A small masked image model, trained from scratch.
Model: 8.2M parameters, 40-pixel images, encoder arch vit, encoder patch size [4, 4], encoder layers 12, encoder width 192, decoder width 128.
Data: 195000 training examples, 16.0 epochs.
Rows from block 6 of the encoder of a small masked image model, named by matrix and row number. Rows with one number belong to one neuron. Each number is 128 + 32 x the weight over its row's rms, rounded and kept within 0 to 255. All counts start at 0. Numbers have three digits each.
After each neuron's rows are labels from the 100 images, of 14848, where the neuron reaches its largest size: "responds to" is what is common among them; "place" is the part of the image that holds the peak. Only what is clearly more common there than usual is listed. The data: rendered solids tumbling over patterned floors.
# gate: MLP gate (encoder.blocks.6.mlp.gate.weight, 768x192), inputs 0-191
# fc1: MLP up (encoder.blocks.6.mlp.fc1.weight, 768x192), inputs 0-191
# fc2: MLP down (encoder.blocks.6.mlp.fc2.weight, 192x768, transposed), outputs 0-191

gate.7:111116121139173146093117122137119194048111164130138107128069098120166155156132166168107115106152117112151074194128124061142161117147179173161160187171153148122115192133158098167149117082087156136109105147128138129134165174167122102122095103144088105095135152154063138161136100157127077113094103085117173104108134092207127180192109085083096130132165117168146149140159082150117161115106062105071075134150117174129099081150099148159152094143068163156092119131120141116089099206090155089068100126114133169166148123054156114095149144139160121108137114139107097121139124158071110083
fc1.7:175119101139131093142093183091114062152122102089090182041193139117070113146115076051113159149098124123123178148137127146120088110115134105105092112127091122141137116078120158114140120122113152115170102112109087096093170114133092072110137118168105152166154088094151154145119149118127184155130088138179119102167073119099177183137174193127200197129152105102133133129136081137151152141091194162113139122130133132116136141141159160133115151146192214125162096124155184128204166102172158178096130130107082122038129122155138121083168157123124115127133114141133164180150142126169153163
fc2.7:158143144114124114146126215133154088171138123126117181053195138121068125138151072061136125184083130180128177075123119180160080130086110099095104137158145176142154069034146136131135118100127137092165095120110085112109171117131132095101135155141105097158147098104134118183119168135124161175122115141172146106148096158088162148118178190120192165158121118093133104119113111153150165131065166120120173146161147094097140143113122153103081133164196180156139131126167179149196144089203177180119105138093110137076134111145116125074124144079114144149138122161160149129156132112159158154
responds to: yellow object; its colour: yellow
place: middle right

gate.729:129153106102153181112061158110152094170169048134085166097148138172145133189080107195108081102123145132104115093111086132113097097079156109170145094139122163126216150127114173145138093123131178136086060124126096104122062138130108180108103142158082087105121115139114085118125134156146072124127115104191104139148163138152159136103093107110105208152180162116143132171146116112093047080142146125066161128163124095117164132144074121175158133120107118120129155121093163168144168143107092164083161163151132188113112113102138153158157141107047196115111121132136101131183182145112124105
fc1.729:159139120083130160152043133098171080138127071132091156103169128164103120154105079207095085103097163137131144093109106128136072132103196114142156110137130139141165139126112160115081079095136180123068098108132156114085094172133141169101088155194094117092086162157058070088136108137172111121116132121181141128176146161108158132106113111104118227124157141103140141162122105148124073085099120143085146122156101087134149138112109143117107148125092136114152106135099174146149161154105064126105110148166175172102064176118190135149135121116057215099092140137159101111155181145141126093
fc2.729:131156109129126112117106100118129100164138138106125173101183114092115148143148099195169070159085131192163188129173120111098095116161102063143166101137108144136190138169091126111059104108143112095058110171118151087108084131129133137121047160155140153076048124157112123141125139086147165084111117129127108130154144160102170135099133074132168107088168103082150141149082104117147089108115096132065153112121108147133186129093122116128106115147106085129119095140136087133176121159158139140085135157091193120077108153118147177150113055144101198087093124181186183161106209156126134091
responds to: count: four; teal object; red object
place: centre

gate.429:135185219157167118125110107074145112128139127131120179094122089100186141127182141110185160084099175065123157114112211084108133121159095128146101191136142090162116167145115168122186151117132093091107170101136124110112107067120173181137101144141110140127118097102074108138130123115099070168150047117134136051120102161179184112114135142122144105167158123095077125151099123072107115122155074128153152104091147117086097090117087135108126098087160146141079143173096114176140152109103094097109114146080194136085055141141145107194129090148125099153109129133184105100108173137100115109
fc1.429:151141146159124163139157146106108133097159149128114202162136195055131114157087129183168124127112116096114172109122243146096116089137096104159142112150143106108190145102127180154090156109151092070117146111219112104108131106107129131137132110169136085069135067188106115062108095116084061142123093163117150093076121181170193120109140087135126137151081123139132155097165111109138155115130123123121168150102107155118115125089122129133112118060135121094141101159140125162133120212093097101130127146161171124110086136148229087169151057150094126118147127166161107111138155112154156157
fc2.429:141111125141110124166115183179145171142145107115075131096083153083104144066126113155095131155178140137121090134143154143123165101142091096091124125147146149130148085085142141200069029107080069111125121152160092156108126084153100096098111115130133165102107109133128141044181078173096138115093204171123157166113158136164168056139144121143123091141142051103148205114125178087101151169177174091119128115103113194092102152158130136135086099108129119140072109131170145100152081131126159062185137131144132169143128162129135113128118125124140117086159112122097166162145141191138132189
responds to: blue object; teal object
place: centre

gate.112:152071179172125132123149133158145167165129085095105192133126142168136056140128147056109124143124134080095138087128125170191131138165159124139105194097157122138121119078176048144107113113108134154130110127088132125121170097154068091114093105145127065129082131122098177115164160141156121108107160086121215133155120087069072138094137197115133131152174152123133133089144120161087172131129134126113177108131166131156171128115179137136117141117091108070115104133068213137071130161036111090077091106124162100140115090078131153134083150129123111116158111137121141175165162151138152071
fc1.112:162079158134070149130165134143128214166142094094089180141099135173118040117119125080131103145137142087120141087121094177204107154195144142151100185104171107153144146081189095153120160118093100174127102135110165125111167131148094118142103091165097094100024141130136188145159131122139120112089161102117184124136132117108070131097138193112176157119136157149131146103143107169072195143078108120089149105119125113134131144143164138138151181134109152083108108123062214123084096152094129112094089123124170062137097090097158170130097124134106102148152146119123140167132127138114162083
fc2.112:108129206166078106100181111087079193163134124085057119136108153102123089123137165146135092108100163150131152150132133151098123134159157123180124138095164110146154135134120144189105152159077101116164108132192188114136104086146074156145116132159119114104077213104115149068162114165121139120111136152106124159178189168109099150147090217100162170049158157135130130100131127158142117165097100132103108122113134090175135163159156191067140152120127121178080126185069110102096079125104112153119147149108178104133117163131149207115128096092165158115129133086150179147090117167109095145
responds to: red object
place: centre

gate.572:099117145139130104094113165127103180115104180150153170095121169095166150154038172125149185138133090081147101121138134110167138162124122108085073164148106133139107153079107131124077100053144127113119069091097131098124147089149118097140108209127140115129090181117146162150178120113102123099154113060127115137089082079112101130116143117103157119110084147086168123122106124113134149204108157108110143090129091190182097100106187117079122174125156114108114046139098186129116158128168231113142145121170152121093108158162097203131093164150150084152136165127126098066084121144112097129
fc1.572:126102110119119151150144153098142079110141081126115101151144098138103139117184104110144098127113199130127159152127132118083120107103149120178196132100121105141123104132148146136157152188091099137126224157117158163117127164100130147151135088124138147107178078123096101147100156135178101141083155153156141102178222150103140119115125121149111134125189062173070107127143146160117112042136097147177087160164143100088145161149063125177107066122120157167151192154165081158123099125083070139133084135084095145131159077105153055117157102080125159121118099133160151159199130138156191072
fc2.572:129050132111135173126172112136132086157121107100083169111139062157087104101171140108133106126163148106107149115105153128078086128079124131209164112134103149143109089059156088151129137181134118136130158131129166134111148209107119116163122121084112101090199125178106134171143174107168109159157098133138142088137139130095113126110091190148118059132086120168127103158128083203141129063077095114156095140193090110144102107118087103157125082107116158109094123172171056158098132141109076179159070135075121168098147114121152086096179110159126166127122123152180140162178159132145152073
responds to: count: four
place: top centre; centre

gate.296:059181121132156119099103107164135124110149093114159110088112144136181071220115172114113123127161088103096134113126127084051146184108187132132147121113092139142135158152140168129166181140122131171094080057191101124107166128073094141145149154066119113127120158102133124122144139120118155142191166107134122118153102115117127071166163155181080136134105138129104109173139063181125100062136131151167130127172210086115099098191136124131143064156159099104138147125114167171085179113123118103127133102179112142151108076079082107144080107147201117110124160160093103095129121140143065114
fc1.296:051168176118179130110111101158053163111147082124153130095130133140183098177102194124090150190159136143126116168138101082072114168130110091059149165129132143143139161123145164096158156153106067178088073049146119136128165113105127128125147164122099135132122144098179134138172137127081130153187109132168108105167107088118125090120123107188077108083095122127104088206106100136113153083129123180138108156127160101114126074167098154134163109169153136139131167077126155156084177115113126104161150076158112145162121085036096153174081098113137129123097145152135110137092094119130059134
fc2.296:070134079104114153084138199129064135113126128167114109098111119080080095140115106178167100136105161145119164109063105117086137139163151150131145133102070140115172110116207093172149102168135144116150127136125174153134056156091155096123146188192135141176148135129151152115193132119187068071108056063098114143142167097129128087113093042119154163088156114094140117116129159081174108186094139116138131108113097116156164102184118142143159140115109153148109195169142162107108137101083093157165141157138122121157155179170150141138172159148139098071093137123097175094174145129118154153
responds to: red object
place: centre

gate.273:090144188147178125113153087103066158103080188182152148117162166135143099172187123126180094145127169138072188180119157150092167127162159117131099100115208102191151121154134144061159080112111132126105150129097181131120154124125137154081151130116128092038099147181087169105092126095133125122140068152129137166094088130151096127142112106097215134132106122128137101145195100149101143126114153083148082159091178162157090111130141157104080115057107084117116152183108177122149146116109177136125158125134119088150097186062134134175126124129127142155098130107109103122113151101097082088
fc1.273:114106109103103082088162152120181101141162065092173121094167121125139118143052094120110171132146117102126161101166113111097134111124101119166154132130144128023122138163115100146093155115170099122063135126134099169140134117145082149080166166123174114163146159099172102141102138181131143115131098094156131102117187094170183124197083114188132149170138140114203139098170149104179153114157170129177163095080084151141122177144166119090116125108159158089132071125113068145119175103097136193086114118151150058155090055115098123121151169104177129085162138109165139123144105090084146101
fc2.273:112119181133136107151156168096204107117147105097181129059169150096098117131118045093105145175180051129130171154106110077127130072112083103164153109157199130098129126146111116128109127105144106136062124106134098155150161134185109199103153117101176126131148163088166126145133112180121170116145115108133119117124170105194157126209127125159143135220086169137213122146187126137150142124155127080177132107087119149132103111096178121105062119158154150109125100128138055147128169121100130152080127125196138100132108097076139090108118107110166138122151081097146137126137164112110112088
responds to: count: four; black object
place: centre; top centre

gate.141:103158112116164176147166138142128131113117122105147154108120108156064092192136129134116150115118139109184146164128170136166157148086103108125127151123085100080152176123131158142055106150163169159167157136149068153146109155173089115132089177122187163110130123133104132145112104109145130137128092117101131092121190174138078083114107141117151130120083114113136063105172152095094176127102119144114124084134121102125138208146190157106150105100094117131092106098141088141060176173074151168137088074107130149197056153156146144158192155119106136094078117164158110169071150112128248092
fc1.141:144197092098092118108070113195129143195100150118112122172191159131116114121152142151093146120190080143153092195180161032132147102079094102140127122108132116123119177161101151130173135188144134051153173081087098132125093117195120119121136123136157136107159132189118086134100171117114141166089118106140137203079220154115085095142179168139131113141145099107192112135149153125100148122120124171108148109127077149127108200144140110133200111156165120117077155112171095177152115161114126153098141091117129152149106090172141126132133155134122138156123150147145177144100130137162199133
fc2.141:192160186099074089111081136218085123190089081114131095159157101071187135155129114124095091125130111133100110142181111128100153106158118155125164095094118155146149052176070153109220143141119163091056145116106149087118157065100128122194135122151123109123145158107117162120130143121060124127108149131144148141106106103124152126134158168126105117099174074122153164140078097100154056157148161123132110143119095164107083102135157078101141193142152173121163151143110105087204082128162092114117162142130106084090125067135076140149144135133179119154142114121123160093161106168130084111
responds to: white object; its colour: white
place: top centre

gate.261:094104153184121127185120066098133086183154121086127102138134115110163101125123139153182115154103139164052188082142079117141172169146174155067127125131090179128134119197196129135190175146150099190093157076115169131110172163143168141156110125153147126148111178145220133162174146128111110157106171145138043137075190115149151111107097111118127144145172178132145163129157175131142118182114119089146184113124134130087159127146087081143083139168104099161146095147172145123159177090132134169167073097115134141171156105171155085113159145113129127120109112181156118101112130117108094117
fc1.261:183090157113167097107131116153133205220147093140158157148152107093138124106146115168119112119135202121138125093109136166126118103071156069132141091107171129143175144138104155147137162141153074117152137124155093124103152051121147124110158139175119147124182145125153076182164168086074087133149111159080170130131102131116135127140115086135132122086105154172130137050071138078104125143164126074219126067157117096102100160127098113122128137137113049091119121127154081144082209120138164167171081116123136112139096103165104153158144136100122104089145146152114108053072138093177089142
fc2.261:051188189109117165115110095113131102130088171142148153146171140142081169125123061186169081140130138161134128087090114129116126149145122135098117106136141148130178114120134153058165120147095160160133102080148210112106125135114121145187047137191191111136118115122178113123151141073146130138135106173121060228100134146141102155106126136117062113136079138119161146204173105146151074130119142121163198110114115165130141086140076091139121167134102079121137105118080136137159183075120120137160126131152120102157124136064118099050095126132117154113106128179129168169139130078122092125
responds to: red object; light from behind the camera; sphere; its colour: red
place: centre

gate.502:122133118130066101148139137176144166124122119119160126181028135191053110058117098098127161096090101171145097105094105121176122089097105083069187132093114132094141095119078193160178135108106099196162165109076112103132104175105137136145114126139136106228162137133146116122111109091170127078176108158142126144116079093116097100104126106120107129117106117110121128107075130101085128176125114101106162079113123093158117076153122092115168099175113153144184079136107140158175105116123126209127141075133147118154179099096159084156069079164109132102082160138119163125111132148162143112
fc1.502:111150149082177118126107120122119076096097103135071113052165144063180132127135155148144126165131118096199179140188147111106108142115160166118104134210093103131131190145104112115072151104121148121102128144174147202123126102123144155112171127115104138103088163126127145168134167153105143134092173130129132165106181114109158174110108108137145088142099122153111148085161088130213084113125157113187114171165088107099134136151098139063082180081157123155060139130139117118065154148116130054104103093112144105080109120116115170164132130073135134118219089142122172131114133071093120193
fc2.502:169108122124092181147144111182089148153135135133179148163117147203111096081113066109124160113133138149123135087095105182143177110126050086107175161085161150086125098072058157132130079145130087121142177056104104098114148130138112108124160138159098098173169102158115126112155071108146088096115135105153082113157111129159095097131153090091145142094147089104136133202156136132082137087117145151092096084114148142131110064109138179173110047126100093138126118149130162101211135145097144110159188135128171179190166160140150093148085087153138089118087146185128112146159127150085118096
responds to: yellow object; light from behind the camera; its colour: yellow
place: centre

gate.47:147157116073153112115167122132139120090116110169120210089138125107128104140151159125090098170098102073109145158091125074147192147161173106158125172109172146119094111077172149167138114120115141136161080105140114171163146116173104137098143140115060135118089181170080069122138099138122055151129156134168132155089164140137132117169134089117183188105154151110099168119169102103128131154155099120124138167102067137174122116184127151113202104144117137150130155136186088120106088106139137089137089123098202117182082196088173127090085157174119123092139137139180143100186118177127130043
fc1.47:146183130078198143109149100110112134073099127163142187091139083118142108137138154124082105138105104079123150156064114107140150128168152123167132141141169168132077111063161149185159098142136119133139090124132115167149138124178096128113143157127088132118097179150126090139146104121130057168156142138174152158100170132163149104188115088128165176099162150108094145164164099121114138137120105129127124167106097146167152138192146180098200091163110098147126144154164055100118059096141127094144090112104202126184123184111223125099098139194141127091140139110152165125184121176116100055
fc2.47:145116119086180143128141128169112139088123094173170165104084076129147125156125127094091056142108124098166166131122094154123157124136124143183122104101217126101071142124144152153149102118082149192101125153084127144152174057196113066149121082160063167105058184131100095121145081158173111186152113136130140172108165155153134113155137048134153165085117139088111158141169127160109126136130102129096152124100067124175144117145147193092179115127127150144116141109141078122158066116150139147132069106114189090179065179135179151118132143158163114132120120136123150097176103116172097094
responds to: white object; its colour: white
place: top centre

gate.40:115150112159091063115098083139144207083146164139149095127085172060096114155150112146136148106141161119079167141134125081156126125173109170144157130111165107101090134093177152174149129127120080052126067133131114094096184140128072125178112157184123133063106155118101157114115120173104120188130161085125140108132136091208125164104147082110113140126134167172134097179194084163135124147088152144124152084133185130117133167125084114175101139081098114142100091165156124096070166132123141167167127142105147149123079143127086151147129100077203116181151058152114111119072092120130089105
fc1.40:103113116153137139084095068128157174110109148165112137129093134145111109133113149154122121139191097127112187184114164090119160133083095164143151178095136113152182123154164136121151082123072114112087151089121080145099138088115145129122139168164066087098089131140111126091155187152118158115156097134075091127163120156201081133040100036123104177136070148082083113147172062128131154087119119139097103116122132168076138128127111087141150135153149095134059106211155170111119086154151143151088101129126185126117113149108085125170149147155195149121128120070104155098112138161148091058
fc2.40:133131134181168129097129084081149162144156146161148112119090118137131157153116149122111112162167141144151195176076164089038136118083143111122157110087159156193148088150179118138133114093092088157076116129129129150118085065138107137131105176113145140126113205130128141090130200118097135125120086131021149122149115111167095111076140066133097133154077170118119141150168083134163161117107133160101073142116129137088156150169159119121127069145128145170079155157149138128183092103151174112072106084153200118138156132184130154164166123106135134108135132043124121095097062146156104080
responds to: red object
place: centre

gate.719:118141127175121110075126117137110127088102080126098118122111093132138209094167130108128144122130129103150162127100122101135169147161104140106160213019144126088100149081094062086118134083085114138149122108185088157146166071153161140122109084084107175152160098093130126088105056089076088111130137148135183157115129146114140168112147142157140167088120134114145102178196114129124095092129158153113167126094120164147151055104114101120123122171144152112157096126109063081099076146155152116111111075069187137112098077127202137152132170188135071105134159163105091148152107144118097155
fc1.719:082123168072179100204158102101117101128169124111141187097182178108078078132147126110097136140144125117057130110115100146133109188092146139122102114177068111172142101174107189150160118140144139199114099130108178148128153137122121111121153161130129080084146137146066126156149118208152100145152060093135114118095090099103132130137113104084076082121128108076133144081114174165154135145159089124100171102149149106121119174175145128113119143163110116156063160138118138111167169140111085077124185190147068171079132177152053139124106091059116147172154100146139138163119110134096120099
fc2.719:125201170109082105101147192121085156137120092162115143104061081108106163126120102140135162175072105134151163098111124118104138148148069144083185135061081088116125067075110121112163080141129115085137145114178147129202167132132151159155148152066137147149137102087138093126160104076109114157126144129127172143127128140137152166134161146106094230121105110107184114128169098097108080113088182147126142133154119170130129070133138062161112138113166103128127100107144137157099115142142146147035092094135159163135110089142224129182132183128144114127180178147135078138138138169128162146
responds to: white object
place: centre

gate.28:070148137142132105113088117134115169063116169062131106164091184130113130092078140094134125121132109086159192106113127101060153099153143102113119118113098140106145126141150169114141098142045104093116126074114127109129147145141164114173156180205116129085137182137102128133162088145127124142142146146097188181066068103112127118128066177080113181086104139075119149156145184162089152111104133086143137137141120172156129125137080046169115114190161096136155089084094134071115180168135106103129126125089099177188111150098086095182154139140080110150108182137141131131131153104085083100
fc1.28:172099144143129139127203100125115086159143127186123138118153101131164134168134127184094119165130132156129085137131139124196113164137115143121166110122152101116126152093140089164101161093199133143178163115121127125145124103129073127026112103072117149166118069142178126121091155108092148139106105098174058063173195129153101152132185094203146054157135172149167099100122106110158141147144118156093130112151128065089126134093167192083153138086099168131108167170166100177111088100141156155126141142166151120033158110131149149097105101146179130109124074147118098134110124173130163160
fc2.28:118139142110151106104077100081113136091094133108099122151136177087111169085131122172077131163107127140146188097119152134158120060136121159101076178139144124095118163115172154106106133100053116110112081081122106114095132086141189122188107153154130173087187182075161146116171113130125159142127157106140179183075118080163107152153112174127174183107074117091147122150161181129111118128072163089160173067158135152112136113094126082171148135140144132159152136165147144080150179126126115134180115119121131132147103170147068073185129167059127090098058164124152137126090170079085134092
responds to: white object
place: centre; middle left

gate.83:134152083080150115056115170140118111152136118072171111147137076098069167128104106120121150138117182080095123042145144140145136145082042156133142098107103159104076143137139141120130120172113132124131099159101085139089156174170083119121114158099112095191129121201135118144129057143144105135138112138170092093087143097151159144204128165176126105152141142196111168154103131111144126115135081147184139143112084138137140084161168107133102084085132136076149105099088166163109145249121080168126122090092110172089143130152123134066126122170122101168139101157158109152137139145103165071
fc1.83:096135143179104117191108073116143170099160136166094142098109155139190135132154128143115183149109093174137144162061117057075131108174174121092138095179145160099147133107137107154173138075113094160128125106161140093170129102105192101146134134176157170122122063103142135107140161096117144157130142125064105157157101135147126147054170088080168112131122092104140130072152119182124115138079165112117146122109156152152069140088145122171117147135138107181126136103162093083165214004177185088112132167162167113115142152072154112166155135097133141092127125114149142101128136088147109139
fc2.83:105120075060124145077118168186121135128149111081149103127103098078057136161101139170158153128107187109106125019136128155140123115052073153164124123127080160147083107095123140157161122143125150116128103157061077142119133176148152111113120145075166133174122086166158110159143067115141127140158138123111143098121106077152164167150080105112155110154135136197125160134108102114161118109155097200133104156151095100129135058147116126122102089071131125095137090118089177141045136181125093162128091090123129138103126089138135116055142101187077160145181114130155152156130108131109190085
responds to: yellow object; cube frame
place: centre

gate.147:136033105184093150143086147125122128148164130170110186141137117157117131162125183138095134170123130050141130153116078115128129151115142142169123194137130120191186134091117099101120111137133103160105092100201151148080158084150128188148086157078099109092060053128084104161091108130149092116086154106115111103129153159165131109091103085156101098199119146182126117139099131128132174143161143132117143107168133122168105084164149130150129125146184097115141098142087158112130132179126122089123116100149164123089059116190087153148110182089052160101141080165050120147156107124103101094
fc1.147:132089165160152126151112134123146133141173129185090095144064114077116103091022203153118124117084200124111132079131072118190108158170151109151127121131118130161077113126068149163153129156170070162099106148170138183126133078132136158202122110064110199141140149135127140123117127105153121132134114098160131138113117114159127167129104148128106190114171151113172130072121083123156163063061084152119104120128116115129129118120146156131114131102149098143154141165068180164054124164101090126080075102131118145131122139136114141180101054062077156138123098147140116088114096163073120126
fc2.147:133148139203200113189108138085200134114134127147121088103085147072124099083013177113121158132069180122097136099118133103183083170154163093120136106147089116131184098145125152107083163100129125084118153151154127175104121076114113165148126107116092142093148103123110140110172184138137098123142068125125138108073171155106161188173115153145106170107139115114097114107164058145138126097102143140124139127136055127123109115172158167119130142168187112161100082158108111150065109158089083154133046096136159117123102120104108088140129068077116122146117098160110135110101121167058121124
responds to: blue object; its colour: blue
place: centre; middle left

gate.520:142132200176195238118127112126129110119137158169132155174110170194153184140130111141187106163107122140162124128104144117165201122150143122074127174098089094140157188105135111136207131100132114148097150131152090114134119082143114151114149086157178099151124152136041070116091134142151073081157144120086153140133108113179105123167156181146117110099083152090145042071175118079129170099124175080103109140093110114136104100094143083142123121141156119137130143102157174153157147104159125118143109121125159147133106105149146109184132155181132124078162102116175142135096177133177109069
fc1.520:108164089113082061107131142148128099104100082078150123123133143131132087087117174142083156145142128110116076106191162143120050107130102150127176131161146128122087081146164143049069097191104169135103069113122121080126144120155103128175108129118149176142109068151180142092143112149134172107115079080134106100146131144136151156120047180097197117122075093136140187185083159193133123133121076121169130086135105130135190171127166168117145111121142135140132134124115172080089092123089112119123112109133162100106151132127139157133130084057136136186104116084057095126169118078086158162
fc2.520:063162123144161089082160128054089121155140125117137200142135168144156130070142181147095168191117113143189124110102122157045103107160108102160166128172118128134149154079154154109136146133107180073122115078071151086117120129184107169129114058138100099170166131095072149100158104155133126105114089079120113171139107108152120165122105220164122117129080179133077185181125113176120174178107156146086171153082087164136115086135145167143127074080113168188143092098132155118104122119145121149089150093103138126164099110138084123124114143126093132125137091161155104117103107090082103099
responds to: white object; count: four; its colour: white
place: centre

gate.235:151164148152132161170118111104132112153206154068135125105111139164142153130140150117075141061063136127083182170123100174127100043160139121171139085173114087135119166132106075133145129151151094103151213135100174108124124095087089162105163161150137161115108128141115155131139190094082177116181047173139125177181084140132095176115098171104079168119176165097139106148086130144120085127144074094134148120149085123141183103073171114131088104137119084138197091108174148135103130172072113173130090126107136163106109117116074130136129145193133117126102119121120115098154068140105137119
fc1.235:151087125089069155157115126122153115144167173154067099143122168055131172132122086165129121127124122134129131110103100137122124063156161164084167086135146097134103157165118146157130145158086111094161157159122162148132147087108127174140105136128130104129073080153171129196181101113066143117110143186142158127149146167149182104109152157095114194099105128134123135130078181059138126107132069108165178113091135142061135162140107088098177099163085114131152155102106130136161110072131078180085039169120114140074113142126144132105135162101092095107150176122099092062113076160159044137
fc2.235:152087141106097134133135138127099098195139149189109088182138154021092096131152130153162086172146108146185125094111136094101147114130154127096118132087167136084150119145113154116085125108070154115165144149118112127105146148208139149165069130120119096141115104101192099164145089187162095145108187137124129091114121108136200035118186158157159127118100136130165129136109069081121154114088154142169185156133155158085116157134129083106138151129105163141078110133081118148160118042154115095163117153134168099096116158126181156097162158056101107158109163131067116121142130126140064152
responds to: yellow object; its colour: yellow
place: centre

gate.308:149148191129102095090125142163074101123120101141136132135088145116114098160125095132076120174104150135079156091075109107112179128168158208103116147094101172132161147081128154108072159095090101139169134100110084158104096177146148138096132124129098135109129094085119159125097164097103094102144094119134143135095107141104039149102202193128114150164128125150169199098123137096104147138118180139137171092174162178138123137118089078121146119079062137073113140114152107083084189135145138091154145097152129161157070136084157100127162101101136059127099155057118152175120151061127116057
fc1.308:162101219156106112143133081096067132094126096130178116120130160116088098132122107099071176151128125142071170116096180130196173153128169133107144143104177144080129152150102174136048221117066074129133137082129096120066147172137144137131117102134132133171125088118116184111115151156117153143141106139182147115121132095124074094123178102104156152159108137111097148105166153073123139121096155117184098123183157166090139117084090066119119152094106141126113135146119098126120129092089153108158135130151141111096070178119148067173117078091101080135115122116076076158126206118175171144
fc2.308:093152145146176165072125090090101117086136147104129123136164182105138134125142137116132160102204107170150138160138145163104119105121132124186144078072085091133149180147118081112102097089117207102126112119157158092071138132108140097123167086083146136174168147117162096129171158095139195134185068086139115142162155105135110152147116102078125155124178140079136100131128183210161210128149116131170191111083093137088131171129131127104107136088132121140183124135130075164146120135110134139142047144107152089138160132101148214158115095124171156164122155166157133159092218132116129143
responds to: red object
place: centre

gate.167:177152185092149085137110113088140104139146120145147132134162162165162164072068140139121098122114109162191145110105097143167127130143158206150082159147111163080093141122120035086131169114082119144176144081136142105130116098161133133165113133067130171196098163168180045119158111107115108102153122135106203185096130100109118112127147121137094106090140156138125141093133057097134114179112164131142120174140094128164107134141102115154100157137102159159093133071087156102145150128137151135122160107027109149134144135087127109103066068125153074131072179062160143102123112104129073131
fc1.167:129148141130168084167148140114065137072082112197100116109187127102157106100147109175115125113140166059160117157107101135190114173158146171100113151136112106089128134122095121126121092140157123147150106148139161140152151141171146116129155137107083157135128160086078186080087173135152134114114093045054146139169109051122118165105149119103170117101120107085132128096147145112149113080147089161167055144098195133178153149101112097098104161192168150145080139111095117126115060141100085083102124144149150106139118130175145197118130136107128154135180199110175124138103081075076114067
fc2.167:114101136085138077140134143087150099143140110161150191113096120106159163119143141118136160108134169126183179121114154133164139128084163174123061112141101126095101132132085060126186149154109074166176118175144170099169128090141162124135105118063107119166064145161168062064091116098100107104171120130125114126134128086099120172111105091123127164106140103129123078086142078054095071153141124125117108126086118121159155127104129058134155092141133132184078145074162120137116193171145114168094100162046107181137105101166098123093148097146209096162139163099192145163149131132099094121
responds to: white object; its colour: white
place: centre

gate.368:079123135134144148065118098096115122088180139173096162153103071155178064112104142134176123137155117174151133091133108127125134210119100144168113143130148081135128126085114101117128103118127087163125130135104100127096082180152174099144086104100094107098180121133133061098147160155118097135172131115139116152154128113142126181088191137119136133152143143156122089080183180117145135132102199127158107096142133125149084194104112159127102207136170129151115161094065162078138151072122079145099150178110165153162122103098081114174087149176135086091059155156210109072125138181077118141
fc1.368:183091131139093097134091180138130086147099157072143124113206156089091157188157117126108153104059104136107123124156135104121160107130101121101180111139151127139144106162171151137129163136118112134146104130130119137174131062119079128093153144120110145136122120119093156130067067120114099157053112104175158142092085119149095109178102106166116142034109134124162128164076119111126098129168082167094135207122056162123155098128112145134157034125064172078080127187107182134081081144101152122131075064157108133085125140098121165105130071085158159099144102122112108145160089158119132109
fc2.368:139108149113150057112138152162136164159086119105142094147187140123106181189152108137131199133050086153041108094060176103082176114097146191148175080145151144146158132127080125119121149139118097106124126088131100160096103102111116107118127146120113139156145144095131125110112140112105111143077093139148171138138074114188157174141065133137139158064092106162173182168095085085177102101161090132137106157134120130155135089170156147117108096091103129093047115167126190127127103114163135180192111083152150148093145120126127149088164087140155123142191140137141127095196085148081164134
responds to: white object; count: four; its colour: white
place: centre; middle left